A small segmentation model, trained from scratch.
Model: 3.47M parameters, 64-pixel images, arch coatnet, norm rmsnorm, moe top_k, num experts 16, patch size [4, 4], depths [7, 7], widths [64, 128].
Training: soap at rate 0.0043, batches of 256, held-out accuracy 97%.
Data: trained on rendered rooms with furniture, 66.7 epochs.
Rows from block 11 of a small segmentation model, named by matrix and row number. Rows with one number within an expert belong to one neuron, the router's apart. Each number is 128 + 24 x the weight over its row's rms, rounded and kept within 0 to 255. All counts start at 0.
Before each expert's rows are labels from the 100 images, of 14848, where the router gives the expert most weight on average: "colour at peak" is the nearest of a few named colours to the mean colour under the peak. Only what is clearly more common there than usual is listed. The data: rendered rooms with furniture. In brackets: how many of the 100, against the usual share in percent.
# router: router (model.blocks.11.mlp.router.weight, 16x128, trained with AdamW), inputs 64-127
# up: expert up (model.blocks.11.mlp.up, 16x128x128), inputs 64-127
# down: expert down (model.blocks.11.mlp.down, 16x128x128, transposed), outputs 64-127

# expert 4
colour at peak: brown (67 vs 33.5)
router.4 [132 130 159 106 124 134 113 135 158 138 127 115 163  97 167 107 170 117 141 141 132 127  86 144 105 132 163 130 114  99 160 122 119 108 134 175 115 104  96 114 159 122 143 132 138 100 104 140 159 122 110 120 174 169 144 170 147 149 117 107  85 139 149 174]
up.0 [110 158 132 112 153 132 171 140 101 118 133 209 141 128 136 116 143  94 154 130 105  83 113 161 109 135 128 138 137 146 121 120 156 126 126  94 140  88 147 150 132  92 125  98  61 130 141 102 128 117 156 142 159 125  77 132  88 116 131 125 115 121  89 161]
down.0 [ 87  95 109 133 123  92 107 142  96 123 133 171 130 175 169 154 134 141 152 129  89 162 122 123  86 124 121 120 126 131 128  69 149  94 138 164 124 100 124 135 147 140 149 114 161 118 131 120 169 123 162 145  89 148  90 160 109 126 120 130 116 101  70 127]
up.1 [107 140 113 154 117 148 138 111  76 110 134 106 113 144 120  96 133 126 139 100 158 142 131 133 120 140 181 151 138 116  91 137 177 155 130 101 114 127 109 106  87 146 121 156 115 124 153 112 166 116 119 182 126 119 134 129 119 134 109 141 144 119 145 196]
down.1 [122 105 171 123 112 122 134 145 179 159 115 133  99  88 136 124 109 125  95 163 169 136 134 125 158 131 106 131 105 118 155 174 135 122 103 131 128 148 141 158 120 108 110  97 147 154 136 195 103 159 134 154  97 152 142 158 118 127 105 103 139 132 155  84]
up.2 [131 148  71  80 117 149 129 122 127 133 136 101 103 186  87 165 114 129 142 149 121 137 102 102 122 134 128 118 102 129 168 155 124 117 119  98 122 122 144 120 123 112 151 112  62  99 116  80 123 112 147 151 144  88 150 121  73 139 135 125 146 139  97 145]
down.2 [164  94 106 153 107 151 146 144 122 116  98 167 148 112 148 114 109 123 140 151  88 107 107  95  98  86 135 122 134 156 128 130 190 146 137 122 170 123 103 123  70 143 138 134 130 173 122 132 124 134 127 109 115 137  74 152 124 107 150 105 119  97 129 152]
up.3 [104 101 135 143 151  93 127 112 133 126 136  85 123 118 146 146 162 128 148 111 133 152 177 138  94 135 102 117 146 118 108 197 111 164 122  61 141 178 150  98 134 155  90 161  56 140 148 140 116  96 128  94 114 104 138 128 127 160 132 126 112 134 120  96]
down.3 [137 117 125 141  96 138 117  82 146 168 143 137 122 133  98  74  83 141 107 107 120 152 133 113  97 110 130 137 132 141 172  72 121 140 157 135 120 132 108 157 181 118 131  92 153  86 109  64 122 150 158 120 142 137 144 103 127 159 164 119 120 136 126 137]
up.4 [102 126  85 149 134 120 114 137  79  74 134 129 150 116 126 121 132 140 155  88 177 120 124 157 129 152 130 148 167  99 156 102 112 161 101 109  85 127 180 156 124 114 125 149 152 124 122 133 111 119 111 120 108 106  97 133 129 125 150 127 146 109  83 156]
down.4 [152 154 137 132 118 155 150 153 152 132 111 132  97 115 139 135 132 104 135 184 122 137  96 122 160 131 136  89  94 155 123 119 118 131 156 153 107 117 113  89 120 170  94 164 121 117 130 163  90 168 112 100 125 164 112 149 120 137 144 130 135 157 118 119]
up.5 [150 118 129 150 109 120 100 136 115 125 110 120 110 165 142 116 162 145 129 128 135 141 151 172 104 115 124 148 158  91 128  85 134 133 107 121 111 114 141 170  89 107 131  98 125 113 121 130 127 129 139 150 127 159  84 114 113 154 145 133 114  95 135 154]
down.5 [123 115  84 126 109 157 104  83 139  94 120  78 140 115 169 132 124 161 153 152 121 142  99 107 104 129 167 135 117 174 127 103 124 107 172  93 115 125 154  92 141 157 128  84 142 121 142 127 121 123 129 146 168 116 176 162 137 163 101 111 118 109  97 106]
up.6 [122  82 132 110 125 149 131 138 158 142 162 141 114 156 112 154 153 150 161  90 138 115 110 117 115 112 152 155 135 106 101 114 132 166 135 118 120 145 145 173  97  96 102 144 137 157 126  92 131 164 169 116 127 130 148 142  90 131 158 144 142  70  98 114]
down.6 [122 125 112 132 105 115 105 142 175  92 149  86 113 130 102 168 148 108  94 120 131 113 164 100 129 124 114  98  99 131 112 132 175 125 159 143 132  92 112 185 125 147 143  92 164 145 106 135  88 116  70  89 126 141 142 100  96 123 129 157 125 186 116 127]
up.7 [102 168 111 140 132 147 101 132 142 122 120  97  96 111  82 125 107 148 134 127 140 113 126 137 134 106 138 153  92 124 118  91 132 155 125 126 148 183 131  97 138 123 168 126  97 149 107 145 107  74 162 144 126 124 120 109 131  89 119 151 110  76 128 131]
down.7 [104 132 113 117 108 151 113 126 149 156 147 146  99 133 162  83  98 126 130 102 135 139 111 130 149 153 134 144 176 162 119 107 133 120 194 124 142 141 131 155 143 104  94 140 148 130 142 111 106 148 120 129 121 120 138 100 125 120 118 106 153 130 167 161]
up.8 [125 127 115 146 105  82 152  95 112 125 147 135 108 116 104 140 105 121 158 119 152 156 124 132 145 148  80 131 128 111 118 150 134  95 142 116 120 133  99 155 154  92 112 134 123 113 109  83 120 107 113  89  92 110 109  92 127 174 107 161 145 148 109 105]
down.8 [143  99 146 140 102 164 130 107 111 114 126 129 151 148 166 106 114 166 128  95 127  95 127 106 145  94  91 101 141 113 114 144 160 125 107 139 114 159  95 121  67 161 144 106 106 101 198 119 109 133 125  93 123 103 140 176  96 141 124 123 119 136 141 156]
up.9 [142  99 111 122 136 143 131 149 136 160  90 135 130 119  91  90 118 149 135 141  94 142 111 117 179 130 164 145 151 109 166 161 139 130 112 151 116 164 130 138 132 160 164 130 178 117 109 152 118 106 142 132 116 120  93 117 128 141 130 133 175 152 162  94]
down.9 [110 156 113 121 142 152 161 103 106  99 138  94 127 124 142 167 178  43 136 142 158 103 128 127  94 136 119 154 122 137 114 157 127 144 145 132 138 120  97 138 112 132 129 126 108 178 130 129 111 103 130  98 151 105 132 111 146 127 122  90 101 118 115 153]
up.10 [145 135 139 125 116 126 125 138  96 125 109 113 158 112 116 115 139 116 120 138 116  97 122 163 167 115 116 128 183 153 136 171  99 126 165 128  88 115 149 130 144 130 117 145 132 185 166 139 124 116  93 103 119 118 102 169 139 138 193 120 109 141 128 159]
down.10 [133  98 155 107 127 100 105 112 132 111 141 147  92 175 148 133 142 145 163 138 116 138 144 104  88 166 108 159 142 145  94 108 100 149 104 138 149 149  98 144 139  89 152 124 115 118 137 152 129 127 123 130 103 171 122 111 162  93 125 109 141 124 126  73]
up.11 [169  83 139 103 151 100 143 145  71 102  91 156  95 139 151 149  94 147 132 129  97 122 121 113  90 102 153 154 163 121 123 132 133  86 115 125 142 114 130 136 153 109 112 140 106 121 108  98 119 122 107 142 137 146 150 100 158 140 104  74 121 150  99 122]
down.11 [109 187 139 122 138 170 146 143 110 138 121 128 111 127 115 144 151 120 100 122 128 115 143 106 138 154 109 106 187 101 128 146 153 116 124  90 105 126 160 158 119 112 124  85 128 146 133 111 113 126 112 131 107 122 171 136 160 129 119 140  75 138 153 152]
up.12 [102 118 162 115 101 141 133 102  62 127 108 133 116 147  97 122 143  68 132  97  78 108 131 108 156 114 152 113 142  86 105 111 128 125 113  88 102  44 145  98 108 127 141 155 136  94 154 144 145 111 127 124 160 115 128 193 103 123 123 147 136 120 153 127]
down.12 [154 139 101  83 123 156 109  92 135 113 141 118 163  86 198  94 141 118 135 141 123 124 146 136  96  72 167  97 117 115 142 170 130 137 112 163 165 137 128 158 139 151 100  96 130 142 133  98 120 124 133 157 148 103 123 118 135 143 125 118  80 155 130 157]
up.13 [192 103 108 101 139 103 130 106 113 121 140 136 173 138 167 103 144 130 139 129 133 130 134  99 132  94 154 145 105 169 122 125 107 103 138 140 126 138  68 120  94 165 130 160 148 128 135 125 132 104 132 127 139 183 160  86 131 130 138 141 154 131 174 115]
down.13 [120 140 134 119 123 129 104 119 135 134 148  91 146 144 149 141  91 142  91 129 108  99 115 104  83 137  99 119 169 108 138 167  91 129 134 110 160 159 153 130 197 110 100 135 105 130 133 131 145 112 167 114 126 102  96 163 102 143 157 149  99 149  99 135]
up.14 [161 133 109 133 106 136 112 118 132  85 141 111 118 142 135 107 175 136 100 100 130 118 177 131 136 153 135 146 127 125 138 201 114 132 115  86 133 153 123 118 183 132 112 130  92 147 150 173 140 161  73 134 164 127 120 127 140 185 175  95 112 162  70 149]
down.14 [155 132 126 147 148 110 131 153 134 130 117 103 103 126 139 136 101 106 161 138 110 154 107 158 106 143 138 103 123 103  85 109 110  79 148 183 192 101 163 111 120  87 104 121 182 112 115  75 142 131 181 115 143 121 175 137 124 168 116 150 107 126 131 122]
up.15 [123 117  91 165 182 131 186  85 127 132 129 107 129 163  97 134 160 103 104 115 107 118 155 139 166 159 129  80 114 104 129 163 154 150 107  86 164 129 143 148 147 107 142 178 130 152 146 121 114 104 123 112 129 132 117 162 114 106  84  95 159 103 124 142]
down.15 [154 149 120 115 131  98 113 156 107 152 106 127 112 120 110 166  97 133  62 130 163 107 124 163 114 122 142 150 163  97 152 103 138 149 130 110 137 144 108  97 175 109 113 140 105  95 131 159 151  93 132 157  97 126  91 115 119 180 147 144  92 116 154 136]

# expert 9
colour at peak: grey (77 vs 28.4)
router.9 [173 119 100 188 126  99 120  94 111 113 133 127  95 109 139 180 140 104 115 132  93 100 117 109  97 101 125  85 152 106 132 133 115 108 127 130 110 117 139 143 139 121 110  99  85  59 106  94 147 167 176 100 132 113  98 118 113 126 123 115 161 146 138 124]
up.0 [ 79 112 120 166 149  89 110 160 106  92 139 106 134 136 121 122 122 182 111 133 130 147 168 127 109 106  94 137  96 140 138 159 152 140 105  69 128 149 139 122 165 127 150 121 108  59 101 134 116  93 152 100 114  95 117 101 132 130 147 127  94 136 129 117]
down.0 [141 135 134  86 142 169 103 109  86 152 150 142 104 144  93 144 156 111 128 122 146 109 138 137 157 143 197 121 131 133  89 133 138 103 137 133 182 112  90 129  75 160 145 111 143 169 141 108 153 160 147 154 140 100 149 140 133 140 111 115 104 164  78 142]
up.1 [130 119 100  99  92 108 105 149 124 159 117 187 111 113 124 163 129 124  83 105 138 126 145 134 125 109 104 142 158 125 154 108  94 141 163 108 123 139 129 155 126 132  75 126 157 131  97 194  93 153  76 150 121 128 127 158  90 140  99 201 124  98 164  96]
down.1 [115 121 109 166 151 126 132 151 142 133 176  75 142 153 100 107 129 126 194 115  96 127 142 178 112 162 150 110 115  96 140 104 193 140 120 141 118 158 119 144 142 117 151 102  99 149 117  87 160 127 121  94 140 113 138 139 134 128 108 130 138 113 155 126]
up.2 [111 112 148 157 125 121 115 152 194 136  97 122 106 119 156 124 116 118 111 132  94 159 109 118 129 130 127 127  97 115 143 121 131 136 130 117 157  97 113 159  94 115 128 115 100 103 107 156 131 124 109 156  87 102 157 159 119 116 178 130 145 144 123 125]
down.2 [144  94 140 153 110  91 153 117  81 117 169 116 105 172  63 104 149 110 168 100 133  95 134 155 143 143 151 162 121 145 138 106 113 116 162 106 108 152 105 150 126 136 114 138 148  97 113 149 144 121 135  88 139 137 151 116 117 167 106 155 168 130 143  97]
up.3 [140 155 104 125  97 141 142 134 170 160  99 107 123 120 112 126 122 140 133 126 118 124 102 107 139 133 124 159 174 123 128 117 143 134 158 122 139 152 168 154 118 129  69 159 159 149 153 184 113 142 103 124 141 123 118 143 149 145 103 151 137 136 177 130]
down.3 [116 118 114 135 159 143 127 125 127 123 114  72 111 109 101 130 130 135 152 131 124 134 141 152 127 148 183 163 140 160 146 129 137 125 124 115 133 124 130 115 149 185 126 106 121 185 149 122 102 116 109 126 164  71 107 126 106 129 118 138 128  94 133 146]
up.4 [ 98 117 115 113 168 111 125 131 122 179 144 141 162 114 131 132 137 179 139 154 176 116 101 135 139 143  91 128 132 134 121 149 181 136 138 133 162 186 158  90 117 116 146 131 125 174  87 142 144 172  83  99 142 155 151 119 129  88 124 127 121  93  82 156]
down.4 [190 137 148 121 142 127 147 108 145  81  83 159 115 122 132 137 164 122 151 120 121 131  96 104 112 112 156 129 139  91 126 114 114 122 144 132 105 111 118  79 113 130  99 105 114 111 147  76 139 124  99 135 146 100 102 115 158 128 175 123 147 127  94 120]
up.5 [120 111  95 132 128 161 162 147 122  86 120 160 134 141 108  75 114 101 108 115 114 118 158 113  76 174 110 153 152 107 117 159 105 152 144 148 125 154 125 112 125 127 162 133  93 113 130 100 114 107  84 134 108 144 114  80 111 107 100 146  91 154 111 111]
down.5 [118 136 165 149 130 116 139  95 175 137 125 104 107 125 160 106 107  63 146 132 143 163 120 171 138 107  96  92 100 112  89 140 112  91 145 107 137 121 124 170 116 115 120 156 157 119  84 184 152  93 137 117 121 134 117 134 151 130 105 128 103 115 134 121]
up.6 [130 143 115 147 136 118 166 166 159 163 126 173  95 122 143 171 128  87 105 119 142 122 102 135 156 111 114 152 126 116 184 162 175  80  85 132 142 134 160 181 141 150 115 145 138 107  89 126 133 131 136 125 183 119 110 108 158 117 174 138 111 150 122 126]
down.6 [134 113 174 128 148 120 101  83 110 106 153 140 143 164 123 104 137 189 140 145 151 136 140 114 140 116 105 151 133 142 105 105 101 111 128 140 127 124  78 150 139 153 124 104 127 151 178 121  93 115 116  82 122 132  95 126  96 142  99 162 173 127 124 175]
up.7 [114  96 132 108 106 110  96 172  87 128  92 108 165 143  88 144 140 109 128 135 156 115 136 121  93 110  88 116 136 152  97 186 177 131 134 117 122 168  97 118 144 117 148 122 153 121 154 102 137 118 133 111 111 104  75 121 145 148 110 133 117 105 108 137]
down.7 [109 160 159 159 139 149 156 140 125 143 120 161 137  79 164 107 134  94 152 142 129 139 130 134 183 102 126 146 130  68 125 109 116 144  80 132 161 112 145 175 120 138 122 104 103 139 106 138 142 157 154 140 138 124 148 103 131 120 127 125 151  82  97 153]
up.8 [146 134 142 124 153  70 103 157  94 126 159 123 159 120 110 115  70  98 113 168 145 116 126  95 174 155  76  93  80 122 116 116 123 110 114 148 122 113 153 108 119 122 124 127 155 139 125 173 135 164 126  92 144 152 117 113 140 141 116 120  94 116 156 109]
down.8 [122 120 111 163  87 118 112 128 130 122 123 140 150 130 135 138 149 152 116 157 120 116 130 118 144 126 142 158 145 102 114 105 113  98 135 130 124 124 128 154 186 150  96 154  80 147 144 103 107 123 122 128  97 108 109 156 102 132  84 151 144 119  84 124]
up.9 [ 97  86 134 152 116 124  97 123  98 128 119 169 146 107 123 134 121  87 155 139 134 131 132 117 151 160 124 132  87 157 103 115 162 117 124 138 135 154 128  70 110 158  94 142  91 177  89  98 118 118 122 107 131 173 137 114 149 120 150  82 147 127 134 119]
down.9 [102 141 106 128 121 133 143 134 106 164 163 152 119 100 174  84 108 149 111 170 127 170 105 113 121 118 113 115 103 133 109 197 149 115 130 108 119 113 150 112 108  73 168 122 134  83 139 124 170 140 148 122 149 101 136 174 146 107 160  85 107  93 138 142]
up.10 [145 112 152 153 107 130 188 148 117 134 127  98 110 110 125 189 144  67 141  98 110 111 141 161 115 129 102 103 154 107 163 117 110 159 119 126 153 133 147 151 135 160 125 148  74 139  87 171 132 154 158 127 146 128 154 166 123 131 103 160 157 156  92 125]
down.10 [171 112 123 160 143 120 148 120 111 155 155 151 158 142 154 123 124 188 133 110 132 186 108 138 100 108 104 135 154 156 122 102 149 130 118 126 112 121  90 140  69 139 141 144 151 137 178  75  92 100 117 126 141 115 119  85  89 134 149 123  91 113 136 121]
up.11 [ 95 138 139  91 118 162 176  79 199 159 150 146 113  95 116 145 110 119 149 117 122 131 106 126 128 153 134  88 136 131  87 131 135 122 153 115 115  57 124 144 153 114 116 126 149 143 163 123 115 151 133 136 128 111 152 158 156 147 144 134 128 127 162 148]
down.11 [127 110 157 132 106 150 107 122 157 119 146 135 162 138 149 102 112 106 102 158 139 149 146 175 122  95 153 113 110 113 132 135 150 110 105 179 156 135 134 131 146 148 101 117 133 119  87  94 152 124 184  90 131 134 126  92 134 146 133 106  67 139 120 123]
up.12 [150 164 148 160 131 127 163 124 114 121 148 134 145 145 140 146 148 133  99 141 127 120 116 123 112  94 135 134 126 114 115 144  97 116 111 113 117  86 199  73 117 131  95  93 124 144 105 131 103  96  99 168 145 148 147 168 158 133 145 150 100 102 100 137]
down.12 [110 101  78 133 118 128 105 116 134 113 178 147  97  95 112 143 114 163 139 105 158 127  81 107 113 124 132 144  92 130 122 118 144 128 143 131  81 163  82 134 134 122 143 144 164 152 161  93 131 159 111  64 115 149 121 139 109 152 131  99 133 130 140 112]
up.13 [125 144 115 114 103 129 134 164 159 123  89  89  87 139 129 154 113 136 102 117 118 110 133 113 131 124  80 124  87 102 154 116 111 126 133 148 125 118 132 156 140 156 123 178  97 103  95 136 118 108 121 128 159 165 149 156  91 136 149 103  70 119 114 155]
down.13 [117 128 142 145 128 160 114 194 116 139 146 138 109 152 127 141  72 142 130 127 114 142 118 149 127 124 104  98 161 125 154 149 131 123  89  91 140  87 107 102  87 121 144 145 124 122 104 116 110 107 128 144 158 108 137  94 123 120 157 130 145 148 174 147]
up.14 [134 169 130 137 132  87 138 121  95  93 138 150 168 110 119 161 128 113 192 146  92 135 104 130 135 143 139 128 109 102 132 149 132 121  94 130 127  60 120 145 106 164 133 132 106  89 137 118 149 140 137 183 149 101 113 154 151 154 145 113 139 128 148 140]
down.14 [145 140  94 145 147 125  88 104 151 129 105 104  98 104 168 125 121 100 137 159 110 133 156 104 119 148  99 126 146 166 107 131 157 127 124 136 125 116 123 154 129 116  81  97 133 152  91 131 135 113 130 140 118 155 123 136 212 135 113 105 140 101 117 122]
up.15 [132 105  83 134 155  91  94 119 134  94 125 140  91 156  78 113 162 138 111 102 136 121 143 112 113 105 131 135 123 161 174 147 142 153 129 136 126 115 161  84 146 118 125 121 133 150  98 170 133 149 124 134 128 133 129 118 162 119 123  95 123  96 129 140]
down.15 [164 130 133 192 139 110  83 134 105 151 109 171 116 180 159 147 129 104 103 136 118 125 121 100 150 143  80 110 111 110  90 154 161 140 112 151 150  97 137  90 103 115  84 144 169 113 101 136 108 122 132 111 135 141 121 137 155  90 133  93 166 144 128 161]

# expert 11
colour at peak: black (36 vs 17.1)
router.11 [150 160 144 132 143 131 134 149 142  90 124  74 130 151 119 116 151 104 150 103  81 130 154 154 184 147  99 126  94 152 163 145 133 186 150 110  72 136 113 144  98 117 177 146 131 107 101 114 127 113 131 144  82 126  94 122 123 122 166 149 162 150 139 112]
up.0 [152 128 120 111 126 144 141 129 103 105 125 141 107 106 151 134 107 147 151 110 139 139 118 145 130 164 147 147 153  94  92 127 117  88 141 131 143  87 123 130 160 102 147 147 145  72 129 118  81 134  69 121 177 127  97 128 133  81 115 142 121 111 120 103]
down.0 [139 147 131  71 130 111 112 113 113 142  61 139 123 109 113 156 115 152 118 151 139  94 139 110 109 172 141 126  80  83 124 111 140 153 116 138 109 103 178 135 127 103 130 117 150  84 122 109 163 139 117 133 141 146 107 131 133 130  78 127 104 148 131  98]
up.1 [102  98 170 117  94 155 100 125 104  87 197  80 146 100 161 153 122 140  98 120 103 189 165 131 162  90  86 149 143 126 146 124 106 142 115 139 106 137 116 103  88 106 134 145  98 123 114 127 146 155 126 102 137 117 154  98 114 134 115 140  95 124 134 107]
down.1 [179 123 116 143 148 128 137 147 129 143 143 104 102 151 117 111 112 131 116 136  91 154  87 131 129 156 143  90 135 136  92 144 130  84 144  99 107 152 153  86 105 146 152 101 115 132 133 163 162 100 112  78 114 174  82 138 114 119 156 165 154 134 185 150]
up.2 [ 84 139 136 118 125 140 116 101 172 117 100 104  70  96 132 115 119 124 122 153 135 127 110 106 122  97 128 139 122  94  80  91 137 143 156 122 151 138  92 126 176 123 116 108 156 142  95 142 140 131 158 135 150 161 161 162 161 114 170 121 106 137 116 147]
down.2 [149 106 143 127 118  91 161 188 137 167 127 151 115 141 135 101 148 100 145 114 121 127 133 136 100 171  97 115 152 151 139  98  94  78 126  99 142 100 134 125 115 130 115 167  98 109 107 109 143 135 105  84 155 140 121 155 145 136 124 116 176  94 133 111]
up.3 [137 104 123 144 159 105 101 116 133  95 116 124 171  96 133 147 142 138 133 111  91 139  95 145 147 141 106 154 114 107  55 153 108 111 152 159  94 114 160 188  74 143 143 110  87  87 107  87 166 140 136 140  98 100 145 146 145 147 123 139  84 114 136 158]
down.3 [ 94 107 152 126 122 142 135 111 154 150 103 110 100 160 127 118 118 127  87 113 131 143 138 174 151 161 144 101  99 143 151 124 146 130 154 154 167 104 113 150 136 119 103 149 165 142 124 124  97 125 103 115 140 140 163 103 125 125 158 139 147 130 148 112]
up.4 [ 94 146 138 128 126 127 152 112 136 113 133 101 105 151 142 126 151 170  90 153 127 145  86 112  66 116 132 127 177 132 134 121 145  71 159 111 114 117 129  66  94 167 159  94 101 138 117 124 112 175  74 137 157 154 146 128 133 115 127  89 124 141 108 134]
down.4 [105  99 124 161 135 116 153 142  91 165 142 125 153 144 135 112 140  89 165 152 150 114 111 112 214 134 153 142 107 142 126 154  94 130  87 126 134 124 121 107 104 111 102 130 110 131 117 158  92 121 144 151 143 109 157 126 165 170 141 126  77 110 149 119]
up.5 [141 133 150  82 117 167 131 132 104 143  96 109 149 120 108 111  84 112  53 135  93 130 130 110  82 124 140 103 125 146 164 155 165 149 138 171 185 144 117 135 136  80 144  90 103 114 147 121 117 117  82 124 111 124  90 133 125 145 175 126 151 105 106 130]
down.5 [153 104 133 176  93 127 130 146 122 155 167 116 148 112 103 163 151 176 161  89 128 141 135 112 120 117 107 140 108 105 140  76 147 123 113 106  91 108 144 185 174 121 105 136 144 129 124 127  93 142 124 131 112 149 156 123 116 153 114 141 132 135 116 149]
up.6 [123 141 118 134 142 173 109 133 139 103 160 152 173 141 141 177 118 113 122 129 133 113 150 112 135 162 149 152  73 132 152 100 129 120 126 125  80  97 118 139 120 143  82 150 105 104 138 138 135 116 105 151 110  98 158 143 144 126  98 120 131 136 111 118]
down.6 [111  95 152 126 148 143 148  91 119 168  96 112 137 124 122  54 112 147 111  82 151 123  99 186  72 129 118 128 122  89 143 121 118 150 134 112 136 141 162 165 142 110 138 106  99  97 103 108 104 120 189 111  92 137 133 153  86 125 152 113 124 167 145 113]
up.7 [115 120 103 134 120 137  94 104 149 137 104 149 142 108 130 150 126 131 144 114 141 118 107 151 120 106 147  89 146 140 130 112 133 153 103 130  96 115 118 134 151 141 104 122 129  63 101 135  89 133 135 142 178 130 171 145 118 123 169 115 122 138  79 177]
down.7 [135 148 162  71 130 137 153 143  79 104 113 121 131 128 129 158 177 148 120 153 158 110 145 150 161 153 130 158 139 107  88 122 118 105 109 151 118 146 138 109 104 110 167 110 108 150 132 153 110  81 112 115  97 144 118 177 128 107  70 116 155 164 147 134]
up.8 [147 131 137 116 113  70  97 135  88 116 123 147 122 167  95 118 123  84 120 129 111 107 134 180 149 109 131 128 136 148 166 134 135 186 148 132 151 108 128 122 110 122 123 120 106 114 116 110 112 114 135 114 137 140 105 118 162 120 127 105 119 121  67 144]
down.8 [135 100 168 117 122  91 141 118 125 174 119  88 134 119 142 134 101 136  88 120 115 125 159 112 144 109 113 143 139 138 118 143 140  83 160  73 164 140 142 140 111 148  90  96  97 104 146 161 129 128 115 110 127 176 103 162 139 112 131 156 141 118  97 102]
up.9 [ 98 185 113 113 150 148 144 148 135 142 139 134 139  80 118 107 159 136 118 122  91 141 110 134 104 123 147 117 107 145 107 125 147  93 152 141 143 156 127 157 130 124 197  94 138 140 145 136 179 139 123 142 115 118 114 119 142 158 119 142 113 129 130 133]
down.9 [143  93 154 115 113 107 103  61 107 127  90 151 115 158 151 133 172 137 125 188 119 168 124 122 113 119 152 110 140  74 116 141 126 183 104 121 158 109 159 110 135 137 110 117 100  96 127 135 135 152 144 119 123 162 126  93  96 164 135 159 110 131 132 114]
up.10 [106 129 176 121  95 163 159 126 132  93 163 165 127 139 108 124 132 140 169 123 144 120 154 126 138 129 161 141 137 132 103 121 125 141 150 183 119 108 128 165 133 114  65 131 164 126 125 110  92 140  98 127 178 140 139 172 114 138 142 161 151 149 162 161]
down.10 [113 142 101 131 110 121 108 121 127 140 121 132 132 110 147 114 119 132  96 130 162 120 144 125  97 137 137 123 128 166 118 114 129 118 135 148 165 141 142 171  76 102 120 126 170  99 144 110 131 136 149  82 117 156 138 121 149 112 138 108  91 111 119 108]
up.11 [114  98 107 166 164 102 134 107 134 131 168 105  97 121 122 149 130 102 135 134 145 107 116 100 135  85 122 136 153  84 108 130 118 113 157 118 112 136 116 120 112 114 130 104 126  86  96  68 104 125 106 130 104 130 131 119 165 132 165 123 157 140 167 151]
down.11 [134 138 149  97 123 130 126 144  85 156 138 134 155  99 131 123 158 160 119 130 134 134 133 122 102 124 123 138 105 112 124 119  81 168  98 198 119 149 175 175 152 126  96 144 153 173 168 152 148 144 128 135 133 107 120 143  95 127 106 144 160 121 133 149]
up.12 [ 95 134 131 141 145 172 141 160 129 126 149  96 132 131 137 130 179 147 130  57 109 137  88 154 129 146 131 156 132 123 139 107 127 107 157 164 146 151 117 134 121 150 100 133 138 140 115 147 157 134  99 113 115  93 128 132 105  91 130 139 137 108 144 126]
down.12 [ 91 148 125 132 159 128 114  58 183 103 127 103 126  91 134 122 140 142 114 152 183 140 154 117 111 147 114 154 127 152 131 136 201 119 129 118 115 140 136 119 126 119  98 138  81 109 105 131 107 139 149 131 132  87 124 174 143 128 116 146 111 117  94  92]
up.13 [126  93 103 134  91 157 125 138 124 157 151 168  91 120  98  88 153 159  81 158 184 124 107 110 101 109 144 128 148 121 111 140 133 100 131 115 143 136 118 174 172 144 138 112 111 148 124 127 162 155 102 155 123 130 165 155  73 124 104 127 120 115 142 140]
down.13 [151 116 130 116  87 137 116 188 138 143 145 137  98  55 125 111 119 131 110 132 149 115 124  90 133 148 132 152 107 153 125 152 142  97 140 114 137 117 148 133 137 124 147 120 134 170 128 105 154 169 113 130  96  74 105 119 112  92  97 125 131 106 146 133]
up.14 [ 99 128 105 174 134 143 148 102 143 114 123 125 127 147 119 122 108 135 102 137  72 138 170  72  91 121 139  99 191 113 136 174 104 111 138 107 119 173 147 147 129 101 118 134 176 129 158 119 118  88 124 123 149 112 115 122 123 144 135  93 103 113 168 113]
down.14 [119 120 147  91 109 129 117 127 103 122  63 134 126 116  97 110 164 129 156 103 153 113 130 159 147 139 132 108  99 141 131 105 148 147  99 151 146 129 109 180 102 116 124 156 161 196 140 131 131 117  97 111 156 108 104 145 116  98 118  95 189 131 106 106]
up.15 [128 108 152 122 131 133 106 133 123 118 107  83 108 136  97  91  56  81  64  96  85  81 142 153 119 131 154 135 120 137 113 108 132 102 138 162 131 168 119 135  97 122 124 159 132 117 121 132 165  77 107 128 155 115 136 139 127 115 148  94 130 149 144 151]
down.15 [125 173 184 115  85 154 151 128 139 124 157 130 152 136 103 123 165 133 128 176 139 103 135 119 104 103  89 171 175 164 122 101 121 131 117 151 156 140 158 116 160 111 119 119 137 135 111 126 148 117 145 105 124 109 131 140 127 106 113 164 125 102 139 125]